{
  "train_examples": 39062,
  "gain_aug_db": 6,
  "input": "log_mel",
  "win_length": 400,
  "targets": ["species"],
  "norm": "layernorm",
  "mlp_ratio": 2.67,
  "head_dim": 32,
  "bias": "all",
  "init": "torch_default",
  "residual_init": "none",
  "lr": 0.0021,
  "epochs": 8.7,
  "weight_decay": 0.4
}
Rows from block 2 of a small sound classifier, named by matrix and row number. Rows with one number belong to one neuron. Each number is 500 + 25 x the weight over its row's rms, rounded and kept within 0 to 999. All counts start at 0. Numbers have three digits each.
After each neuron's rows are labels from the 100 clips, of 14976, where the neuron reaches its largest size: "responds to" is what is common among them. Only what is clearly more common there than usual is listed. The data: songs of 200 made-up bird species, synthesised, often over outdoor noise. In brackets: how many of the 100, against the usual share in percent.
# gate: MLP gate (model.blocks.2.mlp.gate.weight, 512x192), inputs 0-191
# fc1: MLP up (model.blocks.2.mlp.fc1.weight, 512x192), inputs 0-191
# fc2: MLP down (model.blocks.2.mlp.fc2.weight, 192x512, transposed), outputs 0-191

gate.234:500505512528500543496545467486509485511500511471491479481500489500519470512514526489503520567500469516526481481468517537500497520479497533513522492501485465510472533467500526500491500493526490549500485485551484493500550447463480509524546500500498491500515497483491453494492473447427498498469492500490500489526547447449519500462554524500500479501539500471463500546469502489479500500507515500500527489500489509518528473511500521551507491500506500488479424530504505502443500495500500500489484532508536487472500465511513511517500500535534487463553580500500511500514500500504480560
fc1.234:519500510500463523499589462504540516530495500509507500442500515484540500533479525504468500540517500480564458494475545484537480500500500479500533544514464500482461517518517498549493500500509500488500500469517512537521500500515507489474543490500478500500456523477500500483479457500500495520499500543456490500546528442489500500500537545535500508450500508476508518512500490483497500501505500500492504488524466475500457488454507469508482500470478459486485504457495526495500476515491505514500531477403550465446517492467512492509499478510500499495527534514488538479475482500497492534
fc2.234:482490484516483514524502451559500502532527456494513540453500495511539515546502549506492491500509495501525506464485554492528516474444500474482500536500459500480504496535534506500500522500500531528435500476504477512519535493509541498467518480500466466494497492461500481539463500483454500527510497523527500526545528495523481476557574500504520526455500503500489522516500519500526490490541494477500522492520465500505500477513461483500509464484439455507518500500501500476500474518550500500501479481455523481500498504480500520482485502532450500500523500496478483551455440502492483500
responds to: pitch: middle (73 vs 34.3); downsweep (65 vs 26.2); first syllable: downsweep (45 vs 16.4)

gate.206:500500539507447511436558483500559500500492504509488461483530510500500482480462500501500536528509500498500462500479497500501500518474467500501500495509481500515463499444485502555494474465517500500500513464500500494465500500500500534539509436494537500529500480500500500517516477425449500470500500425495500462526470464433465545510500530500500472514500476500493500540500499500472480497498500479514500536505473567500454496498500479519514500500520500529500500551500478500492515497500500520507550500468500484520476500500532500488500503479541489500518544452475500500529575535500500515
fc1.206:500413500448536448502500500464500500497534505497500520503516501469451505500490510500529502480532546502501530505500517500449516500492478500500511504476537494517492523508490473500500465509508491459511565511474528502518500500541518499515500500500476511459449467500501535516500500532528520523534493500535533509471495537500458493516431489498508488499505500521500500422497500496514489505504498516528510523500542500532500516500500502469468500500502532448564546455472491458543489524510515477501514500486500530530506543509500500526518519498496517514473422537500505488500459488465511457
fc2.206:519501485500500491500558539495500509500486518535482529500530500489509517493500500490492500471486515488500446503529500489554475491500476522500500500481515491513500529500500510476537500499545545500459538505484505564487500512500500494482512479500472513488467501484541487505534500473479500500500426500500500500480436500467542451500428500500504500528485458557503485532539498500482469500498431500510488465496500500500508488500507483500507470500463501495543524449453500519484451548500527579488521500500537500472566530500500535482500527500500500500481499531496481500486505500458557484
responds to: pitch: middle (65 vs 34.3); buzz (43 vs 16.9); dip (35 vs 15.9)

gate.81:503500459500485526496500483500507500478477537465475485500500500485500477490504490494481487520526500538467500514466500535539489507530500500532478471538509462500515500500516527532488475484577500493500527476531500500499477472500450496562502500511522500446456521518500433500500463455500528500500451500474500482470534500468519510500500500520519520500471513519501500500477500500462469474497474460473504528473471500500545474500442484551500482530513500488500487500500504564500487501493543555476500523537563487500528500524539559517529529468572511540500500490483500499509500537500500500
fc1.81:501533468485528500481442499500495484500485480503515500537487483474521490500497500500483513517498425500506500465500464535485500500543521521500511500539519500465500500471492501479490518512497500514532429521549499444485514500452493494495503538499522500545500502544472507473509468541526540500469500466500522452500521450513511529441500473500488504506536496500500529513493522496496535510485522500510500517493514500500486519497509491497531500545587500537506457548500461481500548446485485467500514507500473522476464476500468469435480506532544526486525505500523475499521475514500471520
fc2.81:500498496527513515513482500480500500499497500459461477525500475473500473478500500496492502511500473496488506485500444527437500529491521512452483500530526500500500507490497525536490500462500460517500447518530521458500489512467500518533494529516522500487535506512500487439500460536538500492439479490467543472501486459501512516439527478520451530517517486494504496515466500501504528524494570476521500500496500507485507482500515500469500540500545500479457469552546492474492528449513523445494481507500474500503404458500500500489489511517542502483513518451518503485515519527500474511
responds to: click (86 vs 15.3); pitch: middle (64 vs 34.3); buzz (44 vs 16.9); first syllable: buzz (42 vs 11.8)

gate.301:437494500500485429510477500514476500540500465500500483580574500500495559523500532491500494466484500472462500469501506500469499459526500496480487478500538533500500467500511505471500496500515487481496500491454566489500500510483469500500510500510502500533500500500500531500469500523493503520531467516520500464480500500500488515500469484455478455485503464503505500512571570546554542552588515500500505500500500482464500521524486484479485523500489540516543513480487500462516500494468480479476498487500500500500491482477507471500511500500500542519500472453481500496471500479502527517
fc1.301:496469500500500467558442504500497524500509530528529486494500495473457445461412500500490500528535500538493500484534500493500500500500500511453497515500523500503500486500500521531500521490498524525506503500500535485500497500492500503481480500499507513500489464511509527500493455524500566500530500502491491486483522500541500478500477532529467500510538501553506544482464469408510483438456511491500500500521511516500482518500515500565500488509533513521537500509495479436537515454516470478547504509480500504470500510490500444494500505564493527513500500443500500457474510500510500531
fc2.301:500501500500500500500496507500500454500456501500484497525500521548500535551573500539500500491456500486473475485500500500511450507472468483488472497506500517481493489466500450500524500518500500500498500500500500457489500492469504532512500489526463510532512518480444457502503514515500500457459500462474519500496494541482508489512500485481512519497433493500500510499549552521500521484500479549532500513503496489535500500458519458562539500500514497498496451500510513569459500493533500500516495493497500500463493500500436515470502528500458447442564567498500475500500526529500512528
responds to: click (34 vs 15.3); first syllable: click (29 vs 5.6)

gate.288:500500489520500500500482497500480515566506527495500536497559500538490558492513503529544500530500500500468500488512457500509561490458515522476446474500481511500509461500497521500507500492510476516500466513470492460500500511500466513500500485500532487531547468525490501500460500503453535418500452532500500500477502500519469446489466475502500484466500524500500500506500500510523542524553543505500500522561488536509483448530500539500489549491497500500500485505506500496530500437500469491520476508550500508500492500500486482503529500479501536488500500424517499441476524487468485500
fc1.288:464557500500500462500455474500500504557500527523500500500500501552504531517500500523508486523500489477442449486520470500510500500500495525523454471500491500517500440477500500504500475449500462535500499500523484459469404467510455502500500468532517500500500500500448485502500472512485500458540470530500485489467512500530438440500500447536493475485500521500483472500500500500545500515500510496500538511509483500484500472517522531530488500513539534500500521499489544511520512445487485509500507519528496489500507508500500500469500500498542500514472500453569500500528477500440513500
fc2.288:420483466517468496500497500508500495473500554483558497485519500500498519509521500500527500507478500500479471500518523470521500475500487500458500500441500480485503500506549467468530536468500500500480445480500539495465514500500519546500495490500463500555500500460455530473500521501467500474518548513555472501500473500500500500500527526475442500530444462500500500548508500500500510500496497535500504446500500549488485553500485508520525500500500506500501469500521506498487500510539500515500504523500503500441525509500500495560500486500441517500542547492489453467500558479471500544
responds to: click (43 vs 15.3); first syllable: click (37 vs 5.6)

gate.29:497525515500500500488504514500500551525462500500524526500500500494525514500500542507500506542531500510486501517500485451462524515500479454500487505455478498481491500517500500548490512498500500479508500456451478522425479519448500553500494516505571471515536473530530494466486479500500479417503488500474528500464466508479475500498500484495500500472515476515533500531500500532525506534520603461541500527500488535500490500500500500500481500482501500537462493472522494502530500487458500510507475500495533500501439500543464514500453425500467486481511500470500500482483498500490489500
fc1.29:521450500512506500481517500484500488486500537500500508500500500500500500480506500503500497465500553500500500504500500502457500500444499500473541509540484418500528503500546500488478510500484493500500508478510500500500483500505499542547500563488507538454500500443522500500526500478506454500493518476525541510543540500428500500478500454500535500551527433500539482500500511514532549508486500507500500545508490500513522498497500500500464456507498469430500495500414500521481456500500500500451496512515516468523500500512500513507514500486524478500500500496500488499430434524520508539
fc2.29:502480509500508495486500541500500529500482478500503514478441500500500509500500500497500450467485518500513537537513492473497510494485500500539516499500437497500500500523500500498500465525534524480500518500514571534507454522500517455457527501485525427520500468504438503500523500485519440511530527507526524460504500520490450538500500494423489500505465500502458526464511511500500500481501500500452500476483494489500413524500521473500500500500484500500500500500500481500518547500500500465500489500505500529467500500549487535574506467505472500488560537543510490500457505493544519504
responds to: click (36 vs 15.3); first syllable: click (26 vs 5.6)

gate.373:500450514506501547500546500513491480504513500479476487500533520500500498479503524492512466500500500514476467505500512465510469507547482500513504500466500455525462500518524500512500489467571467461500570500488500532524475500530500489519460492500508509471455481459506489519500512445417500516500493500500526507476479500476500461500500536502556498489512522545500466554512497514500500500489486465487482500483461500526513480529434508535500500506444516452508517512481519532500471500493500585485475463540526500529524500500508546500500480468491500535508539497474500525479520485519496527
fc1.373:525500500500521538540496505514503500521490500500487471522470472488490463520499504500500501516509463491500500474518486485482473533529536481479500500487501542469510476536500496500500529500474509509551458547515500486501545498439582478472469533500495500577531468473503526448537500533500488524462566484477543504495500499506526500483500500476473502500547468504516478529483500471500519510461521507515487502500492482500498500503511509488530502521508485500470496516508511475519500495501452504539492453519445500496473486461449501485470440531449500500501496486455500523500467500539456550
fc2.373:485500517514539517527473493500449500497479495458533518511500479522501484492500500468504471480500485539488532462500491500438532500517519495441516539490547500482515498506488491521497524489498481516535488508469543491514531525480526500500499500543469475505521500552467512450500497526535512518474500530473500507500483463494500500495541496489500492500500500454491494510487493488530515500500609465504516465492515499500525500529500522500522543486496514493500480517565500449519500488522494500474491500500480500500377492500458471531491500504511527483517500462507492545514488500504452513
responds to: pitch: middle (63 vs 34.3); rich in harmonics (62 vs 30.1)

gate.266:500464500482500438500481520464495500504473492460480445534500500500495500500559523544544500500492500491484507464465481500500500462500484500475455441518540495540484547500475504492455485481473500504542504500443535507500482477517468538556523485517501500476512493500475500500476463475498500500539446521505509488466498500470517518526462494500476462500500500500459461500500500515500498500543503500500543486528550552500534526540454517519460510486480536465521460500500504496481483462470522464500519500530500500500493488474500441520551524483512512504500481476535500472509500452501498500
fc1.266:500522536529506500513500483541500500466500500500528549458500502500485500507472504426468465460465483532500490500502531540544549505500496523527524540497475498500516481531529529498528514496561491489464504495518500500487526522500515476463515523500515462509513518449532492511500518474500520477529537531517500543552517470509492487514539530500534521500500500510495500521508528527500499468469487448435428471447442461471459460486503488488541493478500486541489500481500503504500465500512498546485478509488499520500518500531499546497469500480490554485500500503502507514500478531512500522
fc2.266:543500532500499500506482500528542490517500476506457541491500459527500491516426464427458500491490481500500544500565531518500552517514553497500500509506462500500546476572542501500500525500500490500500506500486508535500513533489548490500477500500475526469524493500500448458500530500520490500479516521472488497486509500565520482500538500494480565528483500501495505500451496470538500463438503437471485463454462457486493452527500515500525499497500500512450486501503482500528468491509524517502523500500500486500454506500500500500495500500500500484500491523498511500534480519517500500
responds to: pitch: middle (70 vs 34.3); first syllable: dip (27 vs 7.2)

gate.477:500537576500489510500500460541500533482500481508468500484484500500500500500500471500486517500500477489482460500500500531500494542483480519506500485500461518500504445469500513542519450500495564508467500539500499500453525500453495500500476500500501517500500501500505500501559523505482522478500524500507498435492500445500474480432540524533507500494502540500500495511500566505527560535500509500506507545487453486506463452500536500500500479481537458500463500526485473493488500487495482500531515541500500469460480477479511501470500450544519554494513500503500487500486485582491509510
fc1.477:507529539500475526500500503503500531548520500551492500478497531528440500510491480501523500504500500491452514512547477447502499515500522474487495500472463500463500459536480469500500499513480494509481485483475488498500503537485500509451500471500485496500543500472500530492494550486500499494551517548500426513465479501535505441541477558521496509500500538500536535500536500521531514497502486536489466466520473500487466496500511485504525505454455495500436500439548500500537497505500432522535500500484500486481513508501507500530474441482450484500497470500492499534478500511500500489
fc2.477:524502461500521548498527500482511489505550527476528481482500552514472499464495483482481527490500470486486456500553500483500464466500500500548497467500535499482500556500480462540512515552500500440496500477469488505494516461521515500501515486500500505542487500500478500502515541500514500500541518483496507474545523528444546508522492500510503516488560550500505500534537508491439505460457474520502500500487528451540513501500484527500523469486440466505524462500492491500442500518504500512545500496460494505498492503486524500549533516500500498438500531500502500478537497456490508506
responds to: click (64 vs 15.3); fast repeats (48 vs 22.9); arch (45 vs 18.9); first syllable: click (43 vs 5.6)

gate.75:495511461500500500500500452463509500511500500500537472500500492475497500512512565500517491557519499475501500413411500493513529496487490511491547500500526490509502500500512500501487524426505511500511494447500500500456496503522500500476500537509500500434499488532504500510500515460500500500500500527498500514541500478476500500512501500482462418477500486466491484500491489500538516522500505488502500533495500500484533500549493491500500538541579500516516493509500497435495461500461456488467445511500536500527500502500500447525512500445500516536500500500540533500500488453500496500
fc1.75:530477500481502506504509500500555481500500487478469436500500494449483500512516485494503500548500500511522500500500492500526490500491509500499527536536558514565401553500501500500503500482485509518538495546510485496519507465462498488519515528500495500461500492492556500503518491504500538500500500475451500508451555460462500516477487473531500447472537500497511472483515482484500515540510500500500486500465527484515500521514500517470403500500539500452519507540500500473517508500500496500500512516500498500542510436500500480512521492513557496545475495500495526463500514488540521500
fc2.75:447500442494493498500515491494500468481500500504500557486500487506543541534476479500483524520500470543522494500481509578500477516507500500546495500485563500500566500500500526496500511486501513504528524479567516492500468476494442530477514475514500553500500492537477500511507487537500507500472447462479532500496505487500485505404509500498506500532500516514527527504466513486521477491488504500502486500456498500514523500490522477477576452484512500501523500504484508541522500538499552500448505488489536500481433500500500500477469500500533500483527522485486525478496500500500538500
responds to: click (47 vs 15.3); crickets (38 vs 14); first syllable: harsh note (31 vs 10.4)